From a checkpoint of a small model that predicts nearness at each pixel.
Training: 20100 steps, batches of 64.
Data: trained on rendered roads seen from a driver's seat, with toy cars, trees and houses, 145000 training examples, 8.9 epochs.
Rows from block 7 of the encoder, named by matrix and row number. Rows with one number belong to one neuron. Each number is 50 + 10 x the weight over its row's rms, rounded and kept within 0 to 99. All counts start at 0. After the name is the row's rms in percent of the matrix's.
# gate: MLP gate (encoder.blocks.7.mlp.gate.weight, 1536x384), inputs 128-255
# fc1: MLP up (encoder.blocks.7.mlp.fc1.weight, 1536x384), inputs 128-255
# fc2: MLP down (encoder.blocks.7.mlp.fc2.weight, 384x1536, transposed), outputs 128-255
gate.1070 077:49 45 50 43 37 50 30 43 27 45 54 46 25 50 70 43 38 52 62 47 39 54 64 50 38 47 43 29 47 65 57 41 60 55 51 49 61 62 57 54 33 43 48 51 72 49 66 33 68 40 48 58 42 27 34 53 41 52 44 53 41 57 56 68 54 45 60 47 53 51 60 49 56 63 47 63 41 44 45 57 58 51 58 51 41 39 61 41 60 44 62 49 65 62 56 58 58 42 56 53 51 47 59 31 59 47 59 34 47 59 61 46 46 41 56 63 43 43 54 63 64 50 57 52 55 45 50 64
fc1.1070 131:51 59 38 53 52 46 67 53 74 52 43 42 58 48 43 71 65 52 38 57 61 47 39 47 48 54 56 62 45 37 51 60 39 47 52 43 34 38 45 45 62 58 62 45 42 50 39 59 29 54 54 39 46 80 48 44 52 49 49 54 54 54 45 37 53 67 30 42 48 60 47 42 56 46 62 40 63 64 53 50 54 32 42 58 58 49 54 61 44 50 31 56 41 42 42 58 54 56 44 61 53 57 57 53 35 47 42 64 48 38 44 59 55 43 39 40 64 62 33 27 37 51 49 49 60 54 43 30
fc2.1070 122:77 62 57 53 40 58 46 44 60 48 34 54 27 72 44 54 69 37 34 48 61 53 58 59 44 56 42 44 56 47 44 51 39 61 48 35 37 55 59 47 50 46 51 57 62 62 49 41 44 61 47 51 41 57 47 34 58 48 41 48 62 27 56 51 45 68 55 56 42 41 56 37 54 39 60 46 50 45 49 37 61 48 35 41 34 57 50 55 35 39 60 51 42 40 44 54 48 36 39 45 39 45 44 52 46 59 56 52 51 41 41 52 52 48 41 55 38 41 45 44 52 93 56 50 73 40 40 71
gate.1071 108:72 53 47 40 43 62 37 38 40 41 39 58 47 46 55 58 52 52 56 48 36 49 48 56 37 37 41 49 30 66 49 57 53 43 56 43 53 62 67 53 41 53 37 56 60 66 46 40 55 35 28 40 29 45 48 38 45 63 55 49 42 56 50 55 66 53 49 50 44 47 66 49 46 58 51 48 63 70 45 35 66 39 73 53 43 55 38 36 51 37 50 65 51 49 46 47 44 36 55 39 57 54 54 47 34 59 57 51 38 57 57 59 50 33 31 56 43 43 48 38 52 81 58 57 56 49 45 51
fc1.1071 077:51 49 52 55 60 51 53 45 53 56 43 42 52 63 55 43 50 42 43 48 48 56 42 64 49 42 43 39 56 38 61 44 35 47 39 57 62 48 56 64 57 41 38 50 43 59 63 34 38 54 52 60 63 32 62 53 60 61 60 46 57 36 54 40 62 56 64 58 34 50 50 62 56 49 30 59 54 41 36 45 51 49 43 43 37 46 61 57 63 63 45 41 55 56 50 52 45 56 39 39 45 48 66 72 43 44 64 53 42 50 46 34 47 43 64 50 23 61 52 59 44 51 64 48 51 45 42 48
fc2.1071 078:83 49 61 55 53 57 57 47 62 55 49 50 42 71 40 43 57 55 46 59 66 54 50 73 42 56 50 41 52 51 52 48 44 58 52 52 56 33 63 50 39 49 49 60 53 50 41 26 41 45 41 49 43 58 56 51 48 61 55 56 47 42 53 62 60 62 55 41 37 36 40 45 55 47 52 38 59 53 37 59 52 58 52 61 35 54 36 53 46 66 55 59 39 58 50 52 53 55 36 32 53 56 47 39 53 58 56 56 47 57 56 47 56 40 51 57 33 50 51 58 57 97 62 42 65 44 52 46
gate.1072 122:72 49 47 40 41 56 40 45 36 37 44 51 43 46 49 51 54 52 60 47 37 49 53 51 41 37 40 51 30 70 43 50 59 37 55 43 56 61 67 60 44 59 47 59 64 65 46 36 53 35 27 40 39 37 49 41 47 62 54 56 46 59 55 52 62 50 44 47 49 46 65 47 41 57 50 47 64 64 49 38 57 45 71 54 48 55 45 34 49 34 51 60 48 44 49 48 48 32 61 42 54 56 52 40 34 54 53 46 37 48 55 54 54 28 36 62 48 40 46 45 60 81 57 55 52 51 48 45
fc1.1072 065:40 52 40 45 50 69 40 29 55 53 38 51 72 66 63 33 59 40 45 40 50 71 53 51 49 49 49 48 68 52 49 55 59 56 28 57 52 49 59 40 45 34 37 77 55 61 46 47 46 47 55 68 47 43 56 51 68 70 56 32 49 49 64 34 44 48 53 46 47 46 43 59 29 40 47 39 44 42 43 40 34 49 34 44 39 36 56 70 46 61 48 56 73 54 56 53 37 50 49 41 44 54 66 61 40 72 55 52 35 50 46 35 58 44 48 43 47 54 45 45 57 51 51 47 53 65 48 41
fc2.1072 073:66 55 33 48 31 67 47 52 72 46 67 43 61 63 48 45 62 58 48 53 58 49 61 57 50 65 51 44 58 52 52 54 45 57 46 60 42 55 51 64 43 40 52 61 42 48 39 36 36 59 58 65 60 46 45 53 37 50 46 38 44 53 58 62 59 69 58 34 60 56 56 45 52 45 53 66 62 46 51 52 35 57 39 57 40 68 47 58 45 51 50 72 37 47 46 51 38 58 51 55 61 54 45 32 51 58 53 57 56 53 48 46 62 48 64 52 40 64 51 57 47 67 37 52 54 54 59 54
gate.1073 080:65 58 50 39 41 64 41 41 35 39 39 53 45 47 47 52 49 61 56 47 40 56 49 44 41 38 50 55 33 61 53 53 57 39 52 42 55 58 60 49 39 65 41 52 54 50 46 40 48 29 31 37 40 46 36 40 40 70 53 51 44 53 56 50 55 47 46 49 38 46 68 40 43 70 54 43 58 73 44 41 64 38 63 51 40 52 47 31 55 33 48 58 52 49 46 49 49 39 51 43 64 58 51 44 32 62 51 41 38 55 63 62 57 37 36 55 38 38 41 38 61 73 57 58 51 51 50 51
fc1.1073 072:44 60 49 46 70 64 60 43 56 64 51 34 59 75 47 42 47 51 39 35 60 79 38 38 60 49 59 57 60 32 69 46 46 49 39 58 48 49 36 34 53 54 56 34 27 28 48 38 32 60 56 45 60 65 36 44 44 64 48 40 51 48 56 35 48 37 57 46 42 54 48 43 48 73 42 49 36 46 52 54 56 54 25 44 47 42 51 55 43 59 45 32 44 58 37 53 47 57 43 64 41 37 49 49 44 50 65 35 58 42 55 49 46 55 58 44 40 66 54 49 47 41 53 29 37 55 40 46
fc2.1073 101:96 53 41 54 39 57 52 48 51 53 48 52 45 55 54 51 54 55 50 45 39 53 50 55 44 50 49 48 36 51 52 45 62 47 49 45 57 53 52 38 37 47 54 49 49 49 55 45 58 56 50 45 48 48 35 45 50 52 56 51 48 46 60 45 53 55 49 46 47 53 57 47 43 54 50 42 58 53 43 48 58 50 51 58 48 58 46 39 44 50 57 56 39 53 56 49 53 36 46 45 50 44 49 46 41 51 54 51 50 50 54 58 63 42 44 67 42 42 50 47 45 99 49 51 51 55 36 53
gate.1074 124:69 48 51 40 43 61 38 39 36 33 45 56 42 43 53 53 49 58 67 47 33 49 47 53 42 40 42 46 27 65 48 54 58 39 62 41 52 57 65 55 43 55 35 59 61 61 53 47 53 33 29 35 37 43 44 39 43 67 52 50 39 61 52 57 60 50 51 43 44 46 65 41 43 68 54 49 58 69 45 42 62 35 76 49 43 59 36 32 52 31 44 61 45 54 54 44 46 35 55 41 55 57 53 44 31 53 56 42 40 55 59 55 56 37 42 50 43 37 46 44 60 76 50 58 53 52 46 48
fc1.1074 074:40 56 60 43 43 61 42 50 59 46 64 59 50 44 51 58 36 50 73 46 49 47 49 52 45 54 34 34 35 66 51 53 57 60 64 56 47 41 56 55 41 55 37 63 58 53 44 78 47 48 43 45 31 62 35 54 49 56 55 44 45 51 55 58 53 54 51 46 44 54 61 44 52 51 59 48 46 52 60 67 47 42 69 44 55 60 59 37 51 50 69 68 58 50 57 39 54 35 28 43 55 54 63 49 49 68 50 64 35 45 36 42 56 50 45 58 40 32 21 45 72 43 55 48 66 68 40 72
fc2.1074 074:17 60 54 52 59 45 45 44 53 51 60 49 50 39 53 44 40 50 38 58 57 40 38 75 61 60 17 54 60 48 48 45 57 60 62 54 37 53 45 49 64 43 69 46 46 53 50 53 53 46 42 53 45 52 50 51 48 42 58 34 62 55 66 46 65 38 55 62 45 53 54 61 42 64 64 53 53 54 56 57 62 46 52 33 62 51 51 51 32 51 40 66 47 67 60 42 45 43 43 56 38 44 55 42 57 51 43 46 58 32 34 42 54 61 55 46 53 58 60 44 42 03 52 43 47 47 33 49
gate.1075 079:62 44 45 52 55 42 46 59 47 54 56 52 61 48 38 59 44 47 45 39 51 54 42 51 64 41 53 59 41 53 47 42 44 52 69 48 46 49 64 37 41 59 59 50 40 37 62 54 51 50 49 49 39 49 44 34 44 51 52 63 56 48 33 47 63 49 40 53 43 54 61 63 35 66 41 34 58 46 56 55 54 34 45 55 47 59 41 41 47 41 40 47 44 36 36 49 64 49 55 58 45 28 49 57 35 50 53 52 59 45 60 66 53 54 37 42 43 38 46 45 51 49 53 42 39 52 54 28
fc1.1075 109:61 44 45 68 69 37 51 53 50 56 59 63 71 48 36 56 62 45 47 35 60 38 44 63 67 31 40 61 44 47 36 51 37 50 52 61 44 46 58 54 34 55 51 47 41 36 52 61 45 63 48 49 44 52 45 39 33 45 60 49 53 38 36 56 46 41 45 49 46 58 55 71 50 56 39 44 56 50 55 68 42 32 51 52 53 45 45 56 60 61 55 50 25 46 45 47 52 60 45 49 40 42 48 51 45 53 46 62 53 50 53 57 45 58 42 24 41 49 41 53 43 58 40 44 50 36 52 40
fc2.1075 109:31 46 52 56 50 68 41 45 48 42 56 47 61 51 61 49 50 59 55 48 46 48 50 59 51 46 53 47 45 54 60 51 54 47 53 60 37 54 55 58 46 48 54 39 54 48 60 62 53 48 77 42 48 50 63 39 59 63 65 41 43 53 49 50 40 42 42 55 50 54 54 38 55 42 39 48 61 44 64 55 56 63 38 29 60 42 64 56 56 61 49 63 56 53 48 43 51 55 37 53 51 41 47 58 53 45 44 49 36 59 50 48 30 64 60 34 60 58 58 54 39 00 31 44 57 56 63 53
gate.1076 082:48 57 65 32 45 58 33 49 44 41 30 42 46 50 67 65 44 44 62 63 51 57 58 51 34 53 60 32 39 57 48 60 47 51 60 49 52 35 60 62 63 52 65 54 48 54 38 42 46 30 50 51 42 44 57 40 42 82 43 38 48 44 43 52 66 62 60 63 58 48 73 50 45 56 42 46 74 45 53 58 67 33 54 43 58 51 47 42 51 46 36 67 69 60 34 42 66 43 33 55 67 44 59 49 47 58 41 35 28 53 65 63 55 41 44 63 25 42 58 43 51 50 74 56 54 58 46 55
fc1.1076 090:48 80 70 45 58 42 49 73 43 47 34 41 50 55 53 63 53 38 60 52 59 59 58 49 57 61 48 53 53 55 33 71 39 50 40 61 64 46 52 48 54 60 59 69 42 58 43 45 42 52 39 39 45 54 55 47 61 68 40 53 52 49 62 60 49 67 47 56 56 39 39 36 50 49 60 45 41 52 50 46 37 60 64 36 40 46 37 57 26 30 48 69 34 65 40 51 50 66 46 62 62 56 55 39 81 45 50 45 67 55 51 49 46 35 53 39 34 51 44 50 46 49 48 61 43 51 60 43
fc2.1076 084:30 36 43 67 60 43 75 29 43 42 45 47 45 43 47 53 47 59 37 34 32 45 47 64 50 47 52 46 40 51 58 26 38 66 52 36 41 56 52 53 53 54 55 42 64 55 52 51 52 64 71 49 48 42 38 33 55 46 44 44 60 42 62 39 48 45 53 56 40 58 69 64 46 48 42 61 42 57 30 40 57 60 44 63 39 44 45 66 53 45 57 43 33 43 58 79 54 58 66 62 31 47 47 51 57 44 55 64 51 47 45 67 58 44 47 52 39 46 61 69 48 16 55 60 54 58 64 64
gate.1077 111:64 48 53 38 46 62 38 40 40 35 34 52 42 43 47 55 46 55 55 43 42 51 50 47 35 46 40 49 32 65 42 56 55 44 57 37 53 60 71 55 44 52 41 61 62 61 46 45 54 35 30 34 37 46 48 41 45 65 55 51 43 51 52 53 59 56 44 50 38 41 65 46 45 68 56 48 64 72 40 40 65 41 75 47 42 55 38 37 54 37 46 65 54 47 41 49 46 39 54 41 59 60 48 49 38 57 57 49 39 57 58 57 54 33 36 58 42 37 46 42 62 72 58 63 52 41 50 48
fc1.1077 075:46 54 58 49 62 56 48 45 58 61 33 43 56 73 37 50 42 44 37 54 46 73 44 44 43 49 47 41 66 36 52 42 39 61 43 35 53 39 68 58 60 40 39 44 45 55 46 49 47 63 47 30 59 54 54 49 62 54 61 45 42 55 55 35 46 46 62 51 26 36 43 60 56 65 43 53 55 48 33 52 49 55 54 43 43 40 53 52 53 65 49 47 45 49 30 56 40 55 43 48 46 44 38 60 33 57 70 50 55 43 38 36 48 54 51 43 29 64 59 54 50 49 54 33 48 33 42 54
fc2.1077 084:99 55 34 63 41 50 52 50 51 50 43 47 34 56 48 52 61 59 48 45 50 51 57 56 41 49 46 41 50 53 52 41 47 51 48 36 57 47 47 54 47 53 48 53 59 59 45 36 59 46 53 44 50 55 50 42 42 49 55 54 44 40 64 64 51 58 49 36 41 43 49 53 49 49 46 48 61 53 38 46 46 55 58 60 56 52 48 49 45 58 52 55 32 47 55 54 47 49 46 38 46 52 43 43 47 50 63 58 43 59 50 53 55 50 41 53 28 47 63 40 55 99 52 49 60 45 50 52
gate.1078 086:64 54 49 43 41 60 40 46 33 36 40 53 44 48 51 56 52 55 60 44 41 55 49 43 38 43 48 55 30 64 56 57 60 40 51 38 56 59 64 51 39 62 44 51 53 56 49 46 48 28 31 37 40 48 37 41 45 68 56 57 48 55 55 49 56 46 45 52 39 43 67 43 43 63 55 44 62 70 47 42 67 37 61 51 44 55 47 30 58 34 45 61 56 47 48 48 49 35 56 41 61 56 49 47 29 58 50 40 37 53 60 60 57 36 36 56 43 37 41 40 63 70 59 57 56 50 57 42
fc1.1078 073:57 46 52 46 38 37 40 48 45 37 48 59 48 22 45 58 51 56 48 60 32 20 55 66 42 45 37 44 43 58 37 54 43 54 61 45 47 50 53 58 49 39 48 68 77 62 45 64 66 48 49 60 39 44 61 55 45 35 40 57 49 47 45 61 48 55 35 53 61 50 53 56 53 32 61 53 64 57 53 43 42 54 80 64 52 53 39 44 35 34 60 63 46 51 53 48 55 48 47 37 56 61 58 55 60 55 39 64 48 64 48 56 48 46 40 54 61 30 49 47 52 59 43 69 57 50 52 60
fc2.1078 103:00 47 57 45 57 47 48 53 53 48 51 45 59 47 50 49 45 49 49 54 60 47 48 45 60 50 48 49 62 46 49 52 40 54 52 58 45 50 44 59 62 49 42 51 53 51 49 53 42 49 51 55 49 53 62 48 52 50 41 48 56 53 41 53 51 44 49 53 54 49 45 54 56 47 46 58 38 47 56 54 45 51 48 47 52 45 53 59 52 49 47 44 58 44 46 52 53 64 50 49 49 55 51 57 60 49 46 51 54 48 48 43 36 58 54 36 56 56 45 58 57 00 52 52 48 48 60 54
gate.1079 119:68 53 44 41 44 59 36 44 38 36 41 58 40 45 51 55 50 50 55 48 36 50 55 53 37 41 44 49 27 68 45 54 52 47 58 35 53 63 67 55 46 51 41 56 61 66 46 41 57 29 29 37 39 43 44 38 41 63 55 52 46 56 55 55 63 51 49 50 42 39 71 51 46 61 57 49 61 70 47 42 59 44 77 55 44 54 44 31 58 33 50 61 55 46 50 43 41 39 63 39 58 59 55 40 33 56 56 49 39 51 59 56 52 29 35 54 46 40 50 41 63 78 59 58 53 50 47 42
fc1.1079 073:55 49 50 43 55 38 66 55 46 49 60 50 55 28 52 45 30 57 59 53 54 35 60 53 42 45 58 65 28 53 30 53 59 48 57 55 51 57 51 49 34 59 59 49 50 40 36 45 52 55 48 49 42 47 51 56 32 34 40 66 39 59 48 62 59 50 56 46 65 60 53 46 46 52 52 37 55 49 64 46 59 52 64 66 59 44 46 41 48 32 51 54 38 43 59 43 50 37 42 57 55 55 35 44 42 58 40 56 66 46 39 62 62 38 40 49 75 44 48 36 38 52 51 50 60 52 52 56
fc2.1079 076:12 43 58 37 70 45 49 50 45 42 58 57 56 51 68 51 40 43 44 51 48 53 43 39 52 42 59 49 38 58 38 48 51 44 55 58 51 58 46 47 60 55 60 46 38 50 68 66 40 57 60 60 40 39 52 49 55 49 50 46 46 49 34 38 63 51 56 52 61 61 59 58 44 56 49 56 47 50 60 51 58 44 65 51 43 49 54 52 65 54 49 48 70 48 40 54 56 38 61 64 37 45 51 65 43 51 47 50 47 35 51 53 39 52 36 46 68 46 59 46 46 00 47 51 29 61 48 51
gate.1080 103:64 40 51 39 44 61 37 45 45 36 33 53 46 42 54 56 52 59 58 46 36 48 53 43 32 42 49 43 35 68 46 47 59 48 56 39 61 54 59 53 44 57 45 61 66 66 46 42 58 42 30 34 36 54 43 37 41 63 52 51 39 59 40 59 56 49 47 43 47 40 61 50 51 65 48 49 59 62 46 42 64 46 74 55 41 50 43 37 57 38 39 53 54 47 44 56 53 31 58 38 53 61 53 47 33 58 52 47 35 51 57 62 55 38 36 57 37 41 47 47 59 72 59 59 59 49 53 47
fc1.1080 096:47 73 44 66 38 43 41 53 32 44 68 53 46 36 43 42 45 55 51 50 54 43 39 73 61 45 20 49 46 48 43 67 50 48 48 62 34 50 47 63 35 43 63 50 44 37 46 64 46 37 49 62 31 36 43 57 55 54 60 54 61 37 57 40 54 60 38 62 54 68 50 48 47 38 64 48 61 53 53 47 51 45 61 56 62 62 36 36 38 47 71 69 46 60 57 38 57 62 45 52 54 55 50 47 59 63 43 57 48 62 55 47 51 58 51 47 64 33 39 49 62 51 32 62 55 61 44 53
fc2.1080 101:24 58 52 55 62 37 50 47 34 59 66 55 53 46 46 54 35 46 50 61 59 48 35 58 64 49 38 49 59 53 52 55 35 44 41 54 51 53 47 59 53 52 52 62 30 44 53 58 43 54 47 49 44 27 52 58 47 53 53 34 55 48 43 47 36 54 53 68 59 68 58 60 49 48 54 47 52 46 57 54 43 53 38 44 47 47 48 68 49 55 53 53 57 55 59 52 60 55 44 74 49 44 46 63 49 61 45 42 54 48 51 46 40 59 50 39 56 51 48 62 39 02 51 54 47 56 49 62
gate.1081 119:70 52 50 47 45 62 36 41 33 36 41 61 43 43 50 57 53 56 60 48 37 49 50 50 39 40 44 52 28 67 42 57 53 39 60 39 58 59 65 53 40 59 36 59 54 57 49 46 53 33 28 39 38 47 45 40 39 63 60 53 42 53 53 49 55 45 47 53 41 37 65 47 41 68 58 48 58 71 37 41 63 39 74 47 39 51 38 34 57 36 49 60 49 46 49 47 45 34 60 37 61 60 52 44 31 51 53 48 41 55 61 59 53 34 34 56 39 41 46 45 65 77 54 59 47 47 53 49
fc1.1081 072:48 38 48 39 55 52 61 60 53 38 62 45 47 32 47 44 52 53 40 56 52 28 61 54 50 49 49 48 46 60 46 32 52 53 61 51 56 56 46 49 52 42 47 66 62 57 46 53 63 41 57 66 40 43 52 60 38 43 32 59 44 43 52 59 61 67 39 46 75 59 59 49 39 29 48 54 50 53 57 50 49 47 62 64 52 63 56 49 51 32 52 61 74 41 44 54 61 51 56 43 53 47 53 45 71 59 36 63 53 53 44 68 57 46 42 65 75 23 22 46 44 47 52 56 62 67 39 61
fc2.1081 079:05 42 56 38 62 41 50 52 56 51 55 46 65 30 62 43 54 52 49 64 65 31 48 46 57 46 55 52 44 54 38 56 50 49 59 58 38 56 58 48 60 43 48 52 55 51 54 58 50 48 58 61 52 48 55 55 62 47 46 42 59 43 46 47 67 52 54 51 59 56 53 45 58 54 60 54 52 49 60 53 48 40 49 41 46 45 50 61 44 40 50 54 66 48 49 43 44 59 60 65 46 55 59 58 60 51 39 55 57 39 46 48 53 51 53 39 61 54 43 47 54 00 50 64 42 47 50 54
gate.1082 084:57 62 36 34 47 41 38 46 37 51 42 66 50 41 35 62 46 49 59 35 35 43 43 35 33 53 54 38 44 73 65 48 47 41 46 41 60 66 47 72 48 52 60 62 64 68 34 50 59 38 41 36 44 45 50 47 50 55 63 42 58 55 59 46 46 63 54 62 49 39 48 44 33 56 64 41 68 55 49 36 58 47 58 65 48 56 44 30 48 49 50 50 49 41 46 54 42 30 49 18 57 52 59 48 48 49 45 42 49 62 61 56 47 48 47 45 42 26 52 40 50 64 60 79 46 44 49 55
fc1.1082 107:53 67 42 59 36 38 44 47 47 48 47 63 37 45 59 62 51 47 63 39 53 44 39 49 48 52 26 66 36 47 52 34 49 35 53 58 51 60 60 52 42 57 52 51 54 49 49 45 49 47 51 51 47 68 45 39 72 47 51 62 57 44 64 42 46 52 55 38 57 52 46 39 42 39 53 43 66 61 43 68 37 53 46 57 57 58 39 42 42 41 58 56 27 56 50 35 52 50 56 53 48 39 48 23 57 42 48 54 46 45 55 45 47 49 40 47 42 28 58 63 68 54 51 59 41 61 40 51
fc2.1082 101:30 60 52 69 46 50 49 39 33 38 39 65 50 54 55 65 35 42 43 65 37 52 54 51 51 33 44 36 42 38 47 53 62 57 53 38 49 47 58 25 49 50 62 51 44 38 56 60 53 57 64 54 43 52 39 46 51 41 49 43 52 50 67 50 30 30 62 44 45 52 78 56 55 43 39 57 35 45 52 62 54 51 42 37 41 40 44 43 47 44 51 54 57 48 63 47 47 47 49 72 52 41 61 44 51 66 53 55 46 47 50 64 33 59 32 38 57 53 65 53 27 12 54 43 48 58 48 53
gate.1083 070:57 44 59 37 23 39 43 43 46 42 53 57 29 49 62 45 30 56 45 50 48 51 56 50 42 29 49 68 32 40 51 46 56 32 61 33 52 57 38 55 61 68 57 43 54 43 54 55 51 31 55 53 51 55 51 48 45 59 28 46 34 58 55 45 51 47 33 54 49 54 47 24 34 54 48 43 47 46 61 54 57 39 40 51 67 54 60 36 63 43 43 38 60 48 62 51 62 40 58 53 45 49 50 58 37 39 52 48 58 54 60 55 49 53 58 44 68 42 58 44 40 49 32 50 51 45 57 32
fc1.1083 122:42 61 40 68 64 62 53 54 45 51 55 46 64 45 42 56 66 45 59 49 56 39 42 49 55 72 54 39 64 62 59 56 47 61 52 60 54 55 61 49 34 47 46 52 50 54 40 41 56 57 39 46 43 50 39 45 50 48 73 57 68 35 48 60 47 55 66 44 48 42 63 71 62 48 62 53 59 65 42 35 49 55 63 56 32 62 35 56 47 51 59 66 30 53 37 50 44 60 56 40 60 51 59 45 58 59 43 56 44 44 55 51 51 47 39 61 17 48 38 52 70 46 64 60 43 54 42 67
fc2.1083 119:55 55 42 40 40 53 47 43 51 52 35 58 39 51 38 54 41 57 45 55 51 50 59 45 35 59 53 50 55 58 29 55 47 47 27 39 63 55 49 68 47 57 44 50 46 45 47 53 48 15 28 39 42 58 42 56 41 52 40 37 37 49 58 41 46 57 60 43 56 49 37 54 42 55 49 35 54 51 37 41 44 38 59 36 46 52 53 47 74 39 43 60 57 24 60 61 56 44 45 60 60 60 49 65 30 64 47 35 42 54 44 47 71 43 33 44 57 39 44 27 48 79 55 53 63 48 54 61
gate.1084 096:65 58 39 49 44 52 32 54 36 35 34 56 44 45 51 51 57 57 50 36 33 47 50 38 36 35 41 45 48 59 55 54 61 49 39 25 48 59 65 41 38 60 58 47 67 65 43 45 57 47 27 45 39 50 37 46 52 49 62 58 55 66 51 45 58 35 40 51 40 53 45 45 46 51 58 50 45 55 54 30 64 45 62 55 38 44 44 31 60 31 51 46 46 46 58 57 51 29 62 50 51 53 58 36 39 46 47 46 42 52 60 60 44 31 47 60 58 34 36 57 64 70 56 68 62 46 47 51
fc1.1084 105:52 60 49 62 50 50 32 56 42 43 30 52 54 22 43 49 56 59 36 40 26 27 48 39 35 39 39 50 66 51 53 56 60 56 38 26 51 46 51 32 34 45 58 40 68 62 36 65 72 51 36 64 34 52 49 56 61 41 60 60 60 55 42 47 54 49 29 46 54 59 40 49 50 37 61 50 38 51 67 31 48 55 58 43 46 56 46 36 53 32 45 59 54 39 60 55 55 55 64 46 53 55 56 39 58 41 43 70 43 60 41 34 47 48 50 52 70 41 43 52 61 46 47 69 59 51 46 48
fc2.1084 103:06 51 55 50 71 50 57 66 58 55 55 41 61 50 52 61 34 43 41 68 55 56 38 51 59 50 53 42 52 54 48 40 27 50 57 65 46 49 54 60 44 44 44 53 46 61 59 60 43 52 58 65 55 40 59 55 61 50 59 52 59 43 50 39 39 48 46 49 61 44 54 40 54 44 64 58 56 48 50 49 47 68 27 52 47 38 58 55 34 65 41 49 61 50 45 50 44 49 37 47 45 49 42 60 73 44 52 48 39 46 52 40 44 66 45 43 64 55 47 43 51 00 52 44 49 49 60 47
gate.1085 064:59 48 52 55 52 41 55 35 59 42 48 40 50 44 38 48 41 70 50 46 30 43 31 43 63 43 58 39 43 30 66 59 42 43 44 42 41 55 44 44 46 48 56 56 42 47 61 51 50 57 41 52 53 46 45 43 50 78 47 47 44 47 35 42 39 46 42 49 46 66 63 58 30 56 49 44 42 44 61 45 56 44 44 60 56 57 43 44 43 45 44 57 29 48 51 42 70 48 75 37 60 48 47 46 55 49 50 45 49 65 52 44 37 46 64 51 24 57 48 50 64 56 33 48 35 59 50 46
fc1.1085 121:63 45 58 43 46 48 34 56 44 45 45 47 48 34 46 48 55 70 54 43 48 33 56 48 47 25 40 54 58 46 54 57 52 48 51 49 46 33 43 48 32 58 54 46 55 32 57 63 68 41 46 58 46 41 46 52 51 58 51 58 40 62 41 52 50 48 46 47 24 53 52 55 43 55 47 45 47 53 40 54 52 36 46 28 57 54 54 41 55 45 39 46 73 36 47 58 60 56 41 63 38 51 64 53 47 64 50 48 52 75 64 51 37 58 45 52 90 51 42 46 49 53 45 57 40 34 64 48
fc2.1085 098:32 46 65 40 50 66 61 52 69 49 68 48 46 57 40 46 53 39 36 60 48 57 62 33 61 66 58 53 57 54 45 47 40 45 43 47 46 50 36 42 54 60 41 55 35 46 65 51 37 41 64 70 65 58 56 49 52 55 73 40 44 59 59 47 54 54 31 36 52 39 54 38 44 39 39 50 50 45 45 48 31 49 46 38 42 52 57 58 52 80 38 60 71 48 33 48 56 60 49 57 43 46 48 45 52 58 59 58 48 55 47 48 61 45 49 48 85 39 44 43 57 12 35 26 67 55 50 35
gate.1086 083:48 41 49 47 36 50 51 45 28 49 49 60 38 53 45 54 32 41 79 54 55 52 65 36 39 42 58 51 43 61 42 46 64 42 65 51 68 56 65 57 51 62 51 53 59 47 59 43 66 20 39 31 23 54 42 45 52 52 52 58 54 46 56 62 42 62 52 59 49 41 64 46 41 65 55 30 55 54 51 61 52 48 57 47 64 50 59 34 60 41 53 40 63 48 55 46 57 29 47 46 48 55 53 44 41 50 46 41 48 53 58 56 55 46 38 57 50 36 44 25 46 48 51 49 64 45 57 49
fc1.1086 099:57 58 60 59 57 48 45 54 33 46 57 39 54 53 46 49 69 47 44 37 55 70 29 50 58 65 45 63 46 48 61 45 32 41 54 48 35 51 57 37 29 62 62 50 39 54 55 65 37 50 41 55 53 37 40 52 57 56 55 60 51 45 55 38 59 54 46 27 44 56 46 59 43 52 40 42 36 54 51 35 39 47 42 33 47 64 32 48 67 42 45 53 61 48 35 41 53 70 58 68 60 41 58 64 46 50 53 39 61 53 49 41 26 56 59 32 58 41 50 61 57 55 58 54 29 52 44 43
fc2.1086 103:96 49 46 45 40 39 48 45 44 49 42 52 53 50 53 60 58 46 43 60 46 51 48 45 49 56 39 60 56 57 41 42 45 54 64 58 46 48 49 32 40 40 46 44 54 56 54 53 55 43 38 58 40 47 41 52 58 40 46 55 46 52 60 47 42 49 43 47 50 47 51 48 40 51 63 32 42 57 43 50 55 52 52 51 44 51 40 51 41 46 41 59 46 57 50 50 52 36 56 56 43 42 45 47 66 44 54 57 57 46 41 56 49 52 37 46 53 43 44 46 47 99 34 46 48 53 49 52
gate.1087 075:59 54 59 54 49 60 40 41 57 20 32 52 48 32 63 45 55 68 52 45 55 35 59 60 27 44 50 35 43 55 57 60 62 52 51 41 33 37 46 45 63 38 57 60 66 51 52 43 52 55 50 59 41 44 51 43 37 67 38 31 37 39 36 62 47 65 53 50 39 48 52 60 57 51 64 56 56 39 55 50 61 65 44 63 53 58 60 44 46 35 50 58 61 49 55 61 60 44 51 39 48 58 45 42 56 46 47 58 37 76 55 36 41 36 54 48 39 58 56 39 61 57 57 63 54 37 67 60
fc1.1087 097:61 59 32 38 45 49 44 56 49 56 70 52 56 35 49 56 60 61 59 60 52 44 52 53 48 62 43 45 53 38 35 62 35 58 60 54 40 41 47 27 56 57 51 61 55 46 54 74 46 54 45 58 49 64 45 65 34 36 61 42 51 46 37 60 28 43 44 45 48 49 37 36 49 52 70 65 27 39 57 54 45 68 46 44 58 40 44 41 36 55 49 52 48 59 50 32 39 37 47 43 52 51 41 48 73 41 43 59 50 54 74 42 42 66 50 45 61 47 49 39 61 51 51 64 30 61 40 72
fc2.1087 095:39 56 42 53 51 48 40 50 53 58 52 46 56 52 54 47 52 53 66 39 57 50 43 39 52 59 38 38 46 46 49 57 38 38 57 52 38 48 52 51 47 64 59 59 52 49 54 55 34 50 59 45 47 46 62 57 67 44 62 41 44 52 35 54 51 47 53 33 62 59 40 51 70 48 39 70 46 44 46 69 34 57 54 41 56 54 48 52 62 65 44 56 53 58 51 33 42 58 61 58 46 41 53 57 45 46 42 67 48 45 45 47 37 58 56 37 71 44 51 52 54 24 35 45 36 41 59 51